A small image captioner, trained from scratch: encoder layers 6, decoder norm layernorm.
Rows from block 2 of the image encoder of a small image captioner, named by matrix and row number. Rows with one number belong to one neuron. Each number is 50 + 10 x the weight over its row's rms, rounded and kept within 0 to 99. All counts start at 0.
After each neuron's rows are labels from the 100 images, of 14976, where the neuron reaches its highest value: "strongest on" is what is common among them; "peak at" is the part of the image that holds the peak. Only what is clearly more common there than usual is listed. The data: simulated grey scan slices of phantoms with and without marks. In brackets: how many of the 100.
# fc1: MLP up (encoder.blocks.2.mlp.fc1.weight, 768x192), inputs 0-63
# fc2: MLP down (encoder.blocks.2.mlp.fc2.weight, 192x768, transposed), outputs 0-63

fc1.636:40 53 68 50 36 54 47 28 56 56 63 47 56 67 36 52 58 44 49 44 62 54 71 44 52 33 41 34 48 51 63 49 57 65 65 43 42 42 59 64 83 58 55 47 59 40 53 36 65 48 47 43 61 48 54 53 41 46 34 41 55 52 71 56
fc2.636:44 52 46 49 38 38 44 35 55 52 41 45 53 47 33 23 38 47 62 58 73 57 60 57 45 74 60 49 54 59 50 58 41 56 54 63 57 51 49 53 33 72 50 44 69 42 42 59 41 61 49 56 60 51 64 55 48 53 52 68 43 60 49 66
strongest on: head (74); dark spot (72)
peak at: centre (99)

fc1.280:68 33 45 45 36 44 51 55 51 45 39 68 55 45 61 53 28 36 43 43 51 48 45 52 54 53 70 43 55 55 49 68 41 21 51 55 56 57 69 56 48 66 45 63 33 43 50 57 70 56 51 52 39 47 33 41 51 65 47 50 70 54 22 59
fc2.280:38 54 34 38 57 69 44 51 53 65 41 65 50 40 60 52 50 65 56 47 49 49 61 64 47 50 35 76 48 61 49 56 64 55 54 37 58 45 45 52 48 45 54 44 57 43 47 45 46 65 46 59 38 66 56 56 65 52 47 46 56 41 42 55
strongest on: head (53)
peak at: top centre (55)

fc1.732:53 58 33 51 44 56 57 70 61 64 41 57 49 45 58 47 57 62 62 61 50 67 45 42 58 50 50 57 63 38 52 41 55 45 49 33 56 58 51 62 56 41 34 64 57 45 78 43 41 58 44 45 57 53 48 45 41 39 26 38 58 66 53 51
fc2.732:63 51 54 48 61 59 40 44 59 38 46 48 51 50 70 32 53 42 58 52 51 41 58 57 52 44 65 49 59 76 42 47 66 49 47 74 46 51 48 77 43 52 54 44 63 61 42 35 50 56 62 42 44 51 63 36 52 57 40 68 50 48 56 56
strongest on: bright spot (61); head (51)
peak at: centre (68)

fc1.359:67 33 51 56 46 58 41 57 49 60 51 33 62 47 62 42 53 55 58 61 55 44 44 42 50 55 49 33 50 47 44 50 43 50 61 61 55 36 41 45 71 39 38 52 48 48 52 53 39 57 46 60 68 57 57 47 52 53 41 37 48 44 47 58
fc2.359:51 61 55 48 54 48 40 54 50 48 51 32 35 38 46 46 50 48 55 43 28 47 51 39 47 55 48 30 45 46 48 55 40 46 44 55 33 53 36 38 54 57 36 43 48 63 51 65 42 35 46 43 29 47 50 49 50 48 60 55 37 65 46 39
strongest on: head (97)
peak at: middle right (81)

fc1.500:65 45 47 32 43 53 53 42 43 46 60 45 62 46 53 48 58 48 39 57 63 39 44 59 50 49 47 55 48 37 60 42 54 28 43 41 31 50 51 36 49 40 46 70 58 37 54 57 60 56 59 61 58 44 63 42 43 47 37 62 67 76 47 65
fc2.500:34 42 38 31 41 65 56 48 48 50 50 72 47 50 61 58 53 46 65 62 49 42 56 46 40 45 79 61 54 37 54 50 44 39 34 52 52 49 50 56 64 64 63 60 48 37 51 64 44 45 42 62 49 51 63 66 55 58 36 51 48 54 50 55
strongest on: several spots (90)
peak at: centre (88)

fc1.237:42 62 46 38 33 54 38 43 49 50 55 52 39 50 38 35 55 46 49 46 49 57 46 57 35 55 61 59 58 53 54 34 72 40 38 48 57 40 64 54 68 60 43 46 40 39 41 48 54 44 50 58 43 39 61 37 49 59 48 50 58 67 55 54
fc2.237:47 47 51 50 44 49 55 55 65 65 48 46 43 44 49 59 57 50 31 39 57 68 40 45 44 54 79 82 72 51 62 65 49 52 43 57 51 24 48 48 57 69 43 43 49 52 50 53 55 42 43 51 44 47 55 44 48 46 53 58 70 60 37 54
strongest on: several spots (77)
peak at: centre (77)

fc1.142:58 39 65 52 48 46 68 62 56 59 59 74 40 62 49 40 40 45 57 36 61 44 54 42 66 43 34 41 50 52 57 49 39 40 51 48 20 38 39 54 56 74 56 61 45 54 46 32 52 43 55 41 55 25 50 57 62 43 38 74 61 53 47 42
fc2.142:36 52 53 33 46 60 40 47 48 35 57 47 52 39 44 59 37 54 51 60 61 53 58 53 45 52 62 40 57 55 63 27 36 48 54 52 63 52 33 62 56 45 73 38 69 35 52 45 54 71 51 67 48 42 55 81 55 61 55 43 70 51 54 57
strongest on: noisy (96); low contrast (80)
peak at: centre (58); middle left (29)

fc1.351:38 54 57 58 74 43 60 55 39 61 33 49 63 55 49 49 50 43 42 67 47 66 54 57 47 50 61 61 35 52 70 34 56 60 33 59 41 37 53 35 57 50 44 65 54 40 59 57 48 57 57 39 45 55 54 59 41 45 51 60 48 63 53 69
fc2.351:57 48 35 63 57 62 46 32 60 51 65 54 40 38 76 49 47 59 50 38 47 51 70 62 34 43 34 48 53 61 47 52 34 61 68 32 32 53 59 42 48 44 54 58 45 70 59 38 43 45 51 54 47 42 34 55 60 60 52 47 57 48 54 48
strongest on: limb (99)
peak at: centre (63)

fc1.55:48 38 27 46 49 47 35 51 53 53 53 48 55 56 55 43 56 57 51 42 50 45 67 44 44 45 58 48 51 47 52 29 35 60 53 48 33 72 61 41 51 36 40 61 44 49 60 64 47 47 47 43 58 54 72 33 40 49 62 51 60 38 43 59
fc2.55:40 73 47 56 57 56 34 44 52 52 38 50 48 74 58 45 40 59 57 53 60 60 64 48 38 43 25 61 61 59 41 51 42 61 54 51 42 50 29 49 73 56 57 42 65 44 62 49 54 47 50 51 49 41 59 59 57 68 58 37 54 51 51 29
strongest on: limb (50)
peak at: middle right (66)

fc1.460:39 58 50 54 52 51 61 62 53 35 51 62 55 46 43 47 44 63 51 55 55 52 56 55 57 51 64 61 64 36 57 41 54 51 44 51 55 32 54 52 49 58 56 50 55 28 39 43 53 41 55 58 58 47 47 50 40 62 62 69 39 53 57 29
fc2.460:61 48 46 57 44 50 62 48 47 53 39 46 49 57 54 30 51 56 53 40 56 40 58 55 40 54 32 64 44 41 37 26 57 59 65 50 55 45 56 60 61 39 51 31 46 53 43 62 50 64 40 53 55 53 53 71 50 32 39 39 51 55 50 68
strongest on: chest (92)
peak at: centre (83)

fc1.763:58 51 49 65 43 67 53 56 55 50 43 56 24 43 45 51 40 49 70 38 57 42 50 66 44 47 48 55 56 42 58 59 56 49 47 52 59 46 54 39 70 53 50 55 37 61 72 49 51 62 52 39 66 47 64 50 58 48 52 64 41 45 51 54
fc2.763:46 57 70 33 64 55 55 57 55 27 57 62 45 48 40 56 47 29 72 43 44 45 61 45 27 44 46 49 37 61 62 58 73 52 51 55 52 51 24 50 42 54 38 48 48 47 39 45 48 51 64 41 59 65 36 53 68 49 27 42 42 55 48 44
strongest on: belly (89)
peak at: bottom centre (77)

fc1.526:60 57 61 49 53 42 50 53 40 61 52 56 42 65 56 74 64 52 51 39 72 52 57 67 48 52 43 34 60 48 52 58 64 55 43 38 50 61 48 65 32 47 50 53 60 54 67 52 54 49 47 51 56 48 50 36 42 44 53 53 41 54 52 57
fc2.526:59 43 42 51 55 41 54 54 54 33 34 43 56 27 65 37 54 62 48 51 59 49 45 55 24 58 58 52 62 31 56 67 45 51 50 67 43 42 65 61 64 43 38 57 62 32 38 47 67 37 56 62 59 45 44 54 59 58 59 41 54 42 44 50
strongest on: head (98)
peak at: centre (100)

fc1.423:50 53 53 60 41 49 45 38 55 55 43 64 39 36 58 42 40 37 44 45 42 51 50 31 58 53 49 49 39 62 45 50 36 37 54 39 49 33 37 64 49 40 54 44 50 44 59 61 46 49 55 72 59 50 48 49 25 56 69 33 49 48 46 42
fc2.423:50 56 42 37 39 62 36 29 51 56 58 62 57 49 30 50 61 56 48 56 43 33 64 48 58 51 59 51 66 56 56 55 60 49 49 41 55 41 45 56 41 53 68 56 35 30 51 52 42 56 35 52 57 58 52 63 43 71 49 53 51 38 53 44
strongest on: low contrast (75); head (70); finding: several spots (37)
peak at: middle right (39)

fc1.511:51 48 48 38 67 46 50 49 44 41 52 48 57 51 48 55 50 45 63 56 25 43 44 40 50 53 52 41 28 55 44 41 38 42 43 50 48 46 32 52 43 43 55 41 49 54 49 68 60 49 72 46 61 49 44 53 20 40 57 52 55 62 37 44
fc2.511:54 62 56 56 48 56 61 65 38 51 45 52 43 48 54 49 51 48 46 41 32 47 43 75 55 61 63 52 50 47 45 55 27 44 53 42 43 45 53 51 48 33 28 44 73 52 51 54 43 47 56 53 60 36 31 48 27 37 50 41 47 45 66 37
strongest on: low contrast (54)
peak at: bottom centre (58); top centre (31)

fc1.195:51 57 63 53 47 39 47 30 45 53 54 57 30 67 44 60 36 55 38 42 64 51 55 59 56 56 33 53 51 61 55 42 52 44 45 33 56 52 65 46 51 36 40 67 60 57 50 49 45 77 47 45 44 34 44 45 70 71 41 55 34 44 39 57
fc2.195:65 50 57 55 49 63 44 45 54 49 49 55 50 40 45 40 57 37 46 19 38 64 54 50 52 57 52 46 39 49 48 47 68 59 68 66 61 51 53 54 60 50 35 35 61 70 58 50 52 47 49 41 44 49 64 51 58 45 57 27 54 30 43 44
strongest on: noisy (62); belly (54)
peak at: centre (80)

fc1.181:37 51 46 58 48 63 63 60 31 52 42 36 47 42 48 45 61 47 52 60 44 52 67 38 37 62 58 53 54 65 50 55 49 44 27 53 47 62 44 51 38 48 46 55 51 64 57 43 46 52 57 53 58 36 56 67 58 40 50 44 44 70 49 65
fc2.181:40 46 47 67 40 48 46 41 51 64 57 59 55 71 39 57 63 53 59 49 42 53 39 52 62 59 49 65 49 57 54 48 67 59 51 35 57 47 54 34 47 60 37 50 35 46 68 49 44 40 49 57 33 56 37 64 67 49 50 52 43 64 30 47
strongest on: several spots (89)
peak at: centre (69)

fc1.615:40 72 39 40 32 60 70 35 49 58 48 56 69 54 45 35 48 63 31 56 68 52 40 48 56 44 66 64 48 52 70 32 67 40 46 35 50 53 58 61 44 62 45 51 51 42 39 70 54 46 50 48 48 50 47 55 55 64 32 40 40 65 48 61
fc2.615:63 49 51 56 46 56 49 37 67 36 66 50 38 33 56 58 54 41 44 56 42 49 41 43 61 48 68 51 52 46 58 60 35 53 57 54 50 58 43 66 48 67 47 46 61 47 62 52 44 33 41 49 32 49 41 52 62 49 62 55 75 54 71 35
strongest on: several spots (59); low contrast (55); finding: bright spot (41)
peak at: centre (84)

fc1.227:40 51 59 50 43 49 58 28 40 50 61 50 33 48 40 51 63 63 48 72 69 60 68 65 59 46 54 57 59 38 73 47 68 48 42 42 67 47 41 49 56 48 32 67 33 43 59 42 43 56 61 53 42 61 53 39 52 44 44 48 48 40 56 55
fc2.227:67 53 52 58 56 50 63 48 70 49 58 48 58 48 54 41 29 57 55 40 53 43 51 35 56 38 63 49 68 78 46 51 49 45 46 58 49 43 63 72 50 50 57 40 58 38 56 51 60 50 44 62 48 40 34 40 49 42 36 66 63 52 36 41
strongest on: bright spot (62); belly (60)
peak at: centre (89)

fc1.257:57 42 48 64 56 52 51 68 46 47 37 50 48 63 56 65 51 46 67 38 59 44 44 38 46 55 67 66 51 52 36 32 54 67 43 67 39 52 39 54 54 44 29 44 44 40 55 51 43 47 54 62 49 39 31 49 60 45 52 44 53 58 43 49
fc2.257:52 48 60 54 50 57 56 52 49 50 45 61 51 41 39 46 50 63 41 45 50 44 56 54 45 43 33 54 51 53 75 60 57 39 57 40 52 48 56 47 54 39 61 37 65 52 49 43 51 53 61 56 61 43 50 55 48 56 49 42 48 43 54 40
strongest on: dark spot (62); belly (53)
peak at: centre (42)

fc1.591:57 67 46 61 47 49 65 33 41 29 56 51 64 62 48 41 57 47 53 40 46 46 61 37 48 27 53 44 52 49 64 61 44 50 57 34 50 36 55 78 51 50 67 38 65 37 51 50 57 39 52 61 45 53 64 42 50 29 58 42 41 43 38 49
fc2.591:38 45 56 58 52 53 49 30 55 45 28 49 68 38 48 49 43 57 52 53 62 69 47 38 49 52 50 50 39 54 51 38 55 53 59 48 47 50 68 52 50 60 20 50 39 48 45 52 58 53 57 49 55 32 51 53 59 37 71 48 44 63 50 47
strongest on: head (76)
peak at: centre (92)

fc1.348:57 47 42 48 55 47 30 39 32 47 26 42 35 40 54 58 57 50 55 46 44 35 53 44 23 50 50 39 59 30 53 43 43 61 51 51 24 48 44 60 58 49 60 35 57 56 59 59 63 55 50 29 38 48 35 34 55 44 55 44 51 51 68 51
fc2.348:35 75 54 30 44 27 64 38 58 38 51 70 53 38 38 32 65 62 51 83 50 78 41 57 49 53 64 52 58 71 44 28 60 57 52 61 60 42 42 42 36 49 49 35 53 46 53 40 28 63 53 52 44 47 51 41 58 51 54 51 54 56 51 55
strongest on: bright spot (46)
peak at: centre (68)

fc1.32:32 47 49 75 37 49 52 51 58 68 40 45 45 58 59 43 57 39 40 50 71 38 41 58 40 37 51 54 52 58 57 46 53 52 40 56 37 39 43 48 50 55 40 45 46 33 42 55 63 32 62 61 45 33 54 43 33 45 46 49 29 71 54 61
fc2.32:55 60 55 49 60 53 49 47 50 46 43 64 39 48 42 54 50 72 52 53 44 41 61 31 62 38 64 70 53 58 42 61 46 25 51 43 55 37 37 53 53 55 43 55 54 38 47 48 42 48 33 41 42 51 61 71 46 43 61 52 74 47 35 38
strongest on: bright spot (53); several spots (46)
peak at: centre (92)

fc1.146:62 42 60 40 55 47 56 58 40 60 45 56 53 46 43 46 47 83 58 74 47 34 60 25 31 37 41 59 51 37 52 41 55 46 43 63 40 42 42 29 47 33 51 48 38 55 48 65 62 37 49 49 62 43 53 37 52 50 50 58 53 43 57 52
fc2.146:23 45 36 45 62 53 53 51 39 43 45 47 37 57 33 45 37 47 46 53 57 36 44 34 62 59 49 58 31 47 56 42 35 56 44 39 64 55 44 63 56 57 32 64 58 45 56 27 52 38 61 38 41 73 55 49 62 44 71 44 70 36 51 57
strongest on: low contrast (74); head (53); finding: several spots (40)
peak at: centre (72)

fc1.354:44 48 39 37 57 37 55 35 62 48 53 55 65 56 33 35 45 45 50 55 71 38 40 46 52 46 36 48 32 44 47 66 34 48 63 62 47 40 41 56 52 36 47 44 46 54 58 45 59 41 77 44 79 57 46 36 50 54 47 60 62 57 42 60
fc2.354:37 60 50 43 53 43 45 44 51 51 55 49 62 29 44 68 49 59 69 70 64 46 41 58 42 47 42 46 53 59 37 58 62 50 61 56 51 43 50 45 50 52 54 45 64 52 65 55 45 62 48 59 46 41 49 46 51 51 44 42 41 43 50 33
strongest on: dark spot (85)
peak at: centre (73)

fc1.261:45 40 57 65 61 54 63 48 52 60 54 56 47 65 53 48 37 59 53 60 57 27 51 44 49 62 60 50 42 39 44 60 42 38 52 65 41 34 35 64 49 50 54 47 58 41 46 44 48 45 54 51 48 46 33 55 61 53 14 47 44 53 62 68
fc2.261:44 70 61 37 61 41 26 45 72 47 41 52 54 37 45 39 77 62 59 43 54 46 49 63 50 40 45 56 26 51 71 63 44 50 40 34 34 66 50 43 52 39 53 54 36 30 32 52 58 54 46 44 60 55 49 46 43 43 49 51 52 41 61 47
strongest on: bright spot (45)
peak at: centre (48); middle right (40)

fc1.738:51 55 39 46 64 39 43 47 41 39 46 39 64 44 60 58 59 57 39 61 54 52 41 58 42 40 57 55 45 54 42 56 38 42 54 44 40 53 19 49 49 59 51 47 47 44 55 35 57 60 46 67 38 63 35 68 45 58 57 44 25 56 47 65
fc2.738:38 52 70 44 53 40 65 52 55 34 33 40 39 52 53 42 51 48 45 38 47 43 49 39 39 55 38 36 53 51 35 61 36 53 48 32 41 47 58 36 54 47 57 68 57 56 46 56 64 45 47 44 43 31 54 63 51 45 42 53 58 55 35 44
strongest on: noisy (78); part: belly (59); bright spot (52)
peak at: centre (62)

fc1.678:43 50 43 34 44 36 51 53 47 50 46 44 49 41 46 53 61 58 62 49 43 44 43 60 51 35 20 53 43 39 65 50 26 35 49 51 52 44 53 51 58 36 58 54 66 51 57 53 41 49 37 52 43 57 54 47 45 43 52 53 41 30 54 60
fc2.678:63 52 52 65 47 56 47 38 37 49 52 41 60 56 33 59 41 47 39 35 62 51 46 61 51 52 54 55 44 54 46 48 43 58 49 39 51 60 42 37 56 60 56 35 52 56 52 28 50 50 46 59 70 51 48 62 43 44 60 53 53 63 44 20
strongest on: chest (85)
peak at: middle left (88)

fc1.361:72 46 69 29 54 49 29 51 44 41 52 48 53 49 57 43 61 54 45 51 52 60 47 42 60 54 55 56 46 44 47 57 55 50 51 36 53 52 34 26 48 55 50 42 48 45 47 45 74 59 48 40 47 59 48 49 63 41 54 52 61 47 63 47
fc2.361:51 58 49 59 46 38 54 46 54 71 53 49 65 52 56 30 55 41 67 46 40 65 37 57 53 47 48 47 51 46 41 50 45 38 39 53 50 57 44 56 42 54 32 28 45 59 41 41 52 49 41 41 52 58 50 54 39 61 35 28 48 61 50 66
strongest on: head (72)
peak at: middle right (61)

fc1.28:53 56 51 50 60 51 48 65 35 39 60 52 40 21 45 59 65 46 51 62 37 52 61 56 53 48 44 58 56 49 49 31 65 44 37 49 40 39 48 62 63 66 55 39 54 49 54 47 56 39 35 53 43 55 56 60 51 57 48 46 44 48 53 43
fc2.28:35 54 40 33 45 47 49 46 63 56 52 55 68 33 58 53 34 49 44 33 64 58 47 35 64 41 54 70 30 52 46 45 48 47 55 61 37 51 56 47 37 51 46 58 54 47 42 42 69 49 50 37 38 67 48 63 49 36 50 36 62 51 63 58
strongest on: noisy (69); limb (58)
peak at: top centre (52); centre (42)

fc1.674:46 56 48 59 58 46 40 44 51 62 43 41 47 49 68 56 42 57 54 29 49 62 63 57 51 33 42 52 56 55 46 50 41 53 46 52 56 50 63 37 49 60 34 44 49 67 64 62 40 55 67 49 49 44 44 52 45 43 56 48 53 45 50 57
fc2.674:50 44 53 48 43 54 53 54 67 57 52 45 47 45 34 29 43 44 55 56 41 50 31 52 61 48 49 50 55 62 59 41 41 50 47 60 40 50 51 70 50 53 62 51 48 66 47 49 35 39 51 66 48 53 65 56 57 60 62 55 51 63 60 33
strongest on: limb (73)
peak at: centre (73)

fc1.248:65 56 40 55 63 35 56 48 56 46 68 44 39 53 38 41 42 34 17 60 55 45 50 59 53 61 59 46 47 62 46 52 51 48 63 63 25 40 37 40 34 52 43 62 35 54 57 51 60 43 38 49 58 57 38 60 52 43 53 52 54 58 58 65
fc2.248:42 45 44 40 61 51 65 39 60 45 45 39 53 35 50 50 38 38 52 61 58 48 65 50 40 56 46 47 58 40 50 60 60 54 58 33 58 54 50 50 55 34 47 53 34 51 45 42 60 51 62 48 62 51 57 43 27 51 42 44 61 49 37 30
strongest on: ring (51)
peak at: centre (85)

fc1.307:40 65 47 50 65 49 49 58 55 50 54 40 66 45 63 45 46 49 44 57 55 53 70 66 36 68 44 55 40 50 72 42 56 56 42 28 49 48 58 61 40 56 35 53 45 52 40 29 46 57 47 54 61 57 76 42 38 57 49 51 57 49 43 59
fc2.307:43 57 57 53 46 66 46 45 29 40 42 52 49 60 32 49 53 59 51 53 30 42 46 27 41 52 38 49 55 55 53 40 46 47 65 65 49 58 42 33 57 52 62 44 54 49 64 61 49 55 52 58 52 40 54 50 60 56 52 42 40 42 58 48
strongest on: ring (74); limb (55)
peak at: centre (54)

fc1.200:56 55 49 50 35 52 42 60 47 35 65 62 52 41 30 49 43 55 56 38 43 47 58 39 41 56 40 65 48 64 75 57 49 66 58 26 44 56 43 49 61 51 41 62 55 43 58 46 38 60 31 46 45 42 55 48 54 50 56 38 49 40 74 57
fc2.200:60 63 55 40 56 41 48 46 46 41 53 62 37 55 48 47 52 42 39 41 44 68 46 54 58 56 47 41 63 52 49 64 53 49 47 81 68 44 57 55 48 30 65 72 66 52 56 51 42 38 60 43 54 49 60 51 60 47 53 59 50 51 48 48
strongest on: bright spot (58); several spots (38)
peak at: centre (66)

fc1.136:41 48 46 73 61 53 58 40 51 73 41 42 63 62 48 72 39 55 41 47 50 46 45 76 21 44 44 43 37 50 31 50 57 30 47 47 51 50 39 58 42 45 65 48 38 54 51 42 49 41 51 52 66 49 29 63 56 47 44 71 50 71 62 59
fc2.136:67 59 50 48 43 41 63 60 46 37 53 53 57 43 29 50 58 31 48 54 42 49 58 57 68 60 52 52 36 48 57 60 48 48 52 42 49 62 41 44 60 61 63 55 50 61 65 53 53 58 35 54 50 53 50 42 51 58 26 60 50 75 71 47
strongest on: belly (68); dark spot (52)
peak at: centre (80)

fc1.445:49 72 43 50 71 48 50 48 58 42 36 46 51 45 36 36 57 36 43 47 50 55 50 41 49 59 47 41 59 64 55 61 36 41 68 43 50 58 50 36 49 48 44 52 38 47 38 38 57 50 74 46 68 65 57 58 40 50 49 39 62 52 59 72
fc2.445:56 46 62 36 60 38 51 61 56 48 53 48 53 33 43 48 49 49 59 92 58 58 58 58 52 45 24 42 50 53 51 61 54 62 53 49 44 44 53 37 48 45 56 45 52 52 65 51 37 67 42 59 46 42 38 54 56 50 49 59 66 34 37 26
strongest on: ring (99)
peak at: centre (64)

fc1.79:46 30 58 46 35 64 64 49 33 57 42 44 53 29 54 51 48 58 60 56 28 31 51 37 52 31 63 52 59 51 55 48 49 70 30 62 54 63 50 48 58 53 43 59 54 57 67 49 66 65 31 43 65 48 50 59 52 62 54 46 50 65 50 54
fc2.79:48 45 41 62 51 44 38 36 54 52 42 46 58 52 66 51 46 48 56 45 63 51 41 24 59 41 37 68 49 54 56 42 49 51 67 45 33 48 35 51 59 46 44 40 40 30 50 54 32 36 53 40 61 52 62 44 59 54 43 46 58 58 37 60
strongest on: low contrast (74); limb (61)
peak at: bottom centre (49)

fc1.687:33 55 43 56 69 58 49 60 52 59 46 38 55 55 65 32 54 48 63 53 51 59 55 47 34 49 52 45 38 54 46 47 54 64 45 37 58 53 53 42 52 46 24 50 52 43 53 73 49 75 58 55 46 43 36 58 66 69 34 59 44 58 50 75
fc2.687:69 61 65 38 38 44 57 43 44 56 39 28 40 30 41 62 38 68 73 47 50 54 41 46 50 31 49 61 48 51 54 58 55 53 45 57 55 65 46 45 59 49 49 69 55 47 65 63 49 40 43 55 59 59 58 39 51 56 54 52 53 66 51 43
strongest on: limb (56); low contrast (52)
peak at: centre (58); bottom centre (41)

fc1.322:41 60 66 40 66 46 60 54 33 53 41 29 53 49 48 55 64 50 59 32 60 35 42 62 41 48 47 33 50 49 55 42 61 60 50 51 71 54 58 50 52 42 54 38 67 54 58 48 38 61 50 70 47 54 58 55 62 58 36 53 57 34 35 49
fc2.322:74 50 60 63 40 49 55 43 54 47 47 48 39 32 36 48 52 49 44 68 43 74 57 65 63 41 42 50 43 77 34 35 30 48 48 43 42 52 63 45 46 58 46 49 58 43 41 49 52 46 44 43 46 51 51 41 54 27 50 35 83 41 55 45
strongest on: limb (65); ring (46)
peak at: centre (82)

fc1.288:46 39 38 47 49 44 61 48 58 59 52 32 51 46 44 50 45 44 41 65 41 54 54 51 53 37 42 51 72 47 56 64 58 51 44 63 56 41 37 53 55 57 43 54 34 50 45 58 35 36 52 52 38 54 60 36 68 44 58 54 56 51 63 50
fc2.288:50 49 52 63 37 79 65 44 41 67 47 50 54 37 47 55 48 46 53 37 46 53 52 48 59 56 70 52 50 31 49 37 66 72 50 43 39 60 45 58 41 47 56 59 48 56 37 51 53 55 44 39 48 69 55 39 67 52 61 57 64 67 53 42
strongest on: side: left half (78); several spots (60); part: belly (52)
peak at: centre (56); middle left (36)

fc1.271:44 51 62 42 46 38 47 56 55 49 54 37 45 59 60 43 39 55 47 44 67 47 62 73 46 61 23 67 69 55 37 48 57 41 49 52 47 41 62 55 46 45 47 60 53 55 57 58 59 75 67 45 43 54 54 29 45 37 63 64 61 43 61 47
fc2.271:52 50 50 44 41 49 60 55 58 62 54 59 44 50 39 46 67 57 48 38 52 60 54 39 52 59 59 48 48 42 37 60 67 56 41 50 70 42 53 46 72 51 62 57 46 55 43 54 44 54 52 53 55 37 40 56 54 56 43 59 32 45 34 63
strongest on: chest (86)
peak at: centre (64); middle right (31)

fc1.343:59 49 42 45 52 44 62 55 51 53 63 52 32 49 45 46 61 49 51 31 49 42 45 40 49 65 38 50 51 45 49 52 53 31 61 66 52 46 34 54 49 41 51 50 56 37 56 63 51 46 39 37 51 50 38 47 34 59 57 41 37 46 54 63
fc2.343:51 54 48 49 51 36 41 62 35 52 36 58 54 49 38 44 43 46 53 50 51 62 45 44 59 47 63 40 48 65 44 46 47 45 38 38 60 47 49 50 38 44 58 63 52 37 48 50 51 39 74 52 60 60 65 46 51 33 55 38 45 40 41 27
strongest on: bright spot (53)
peak at: centre (56)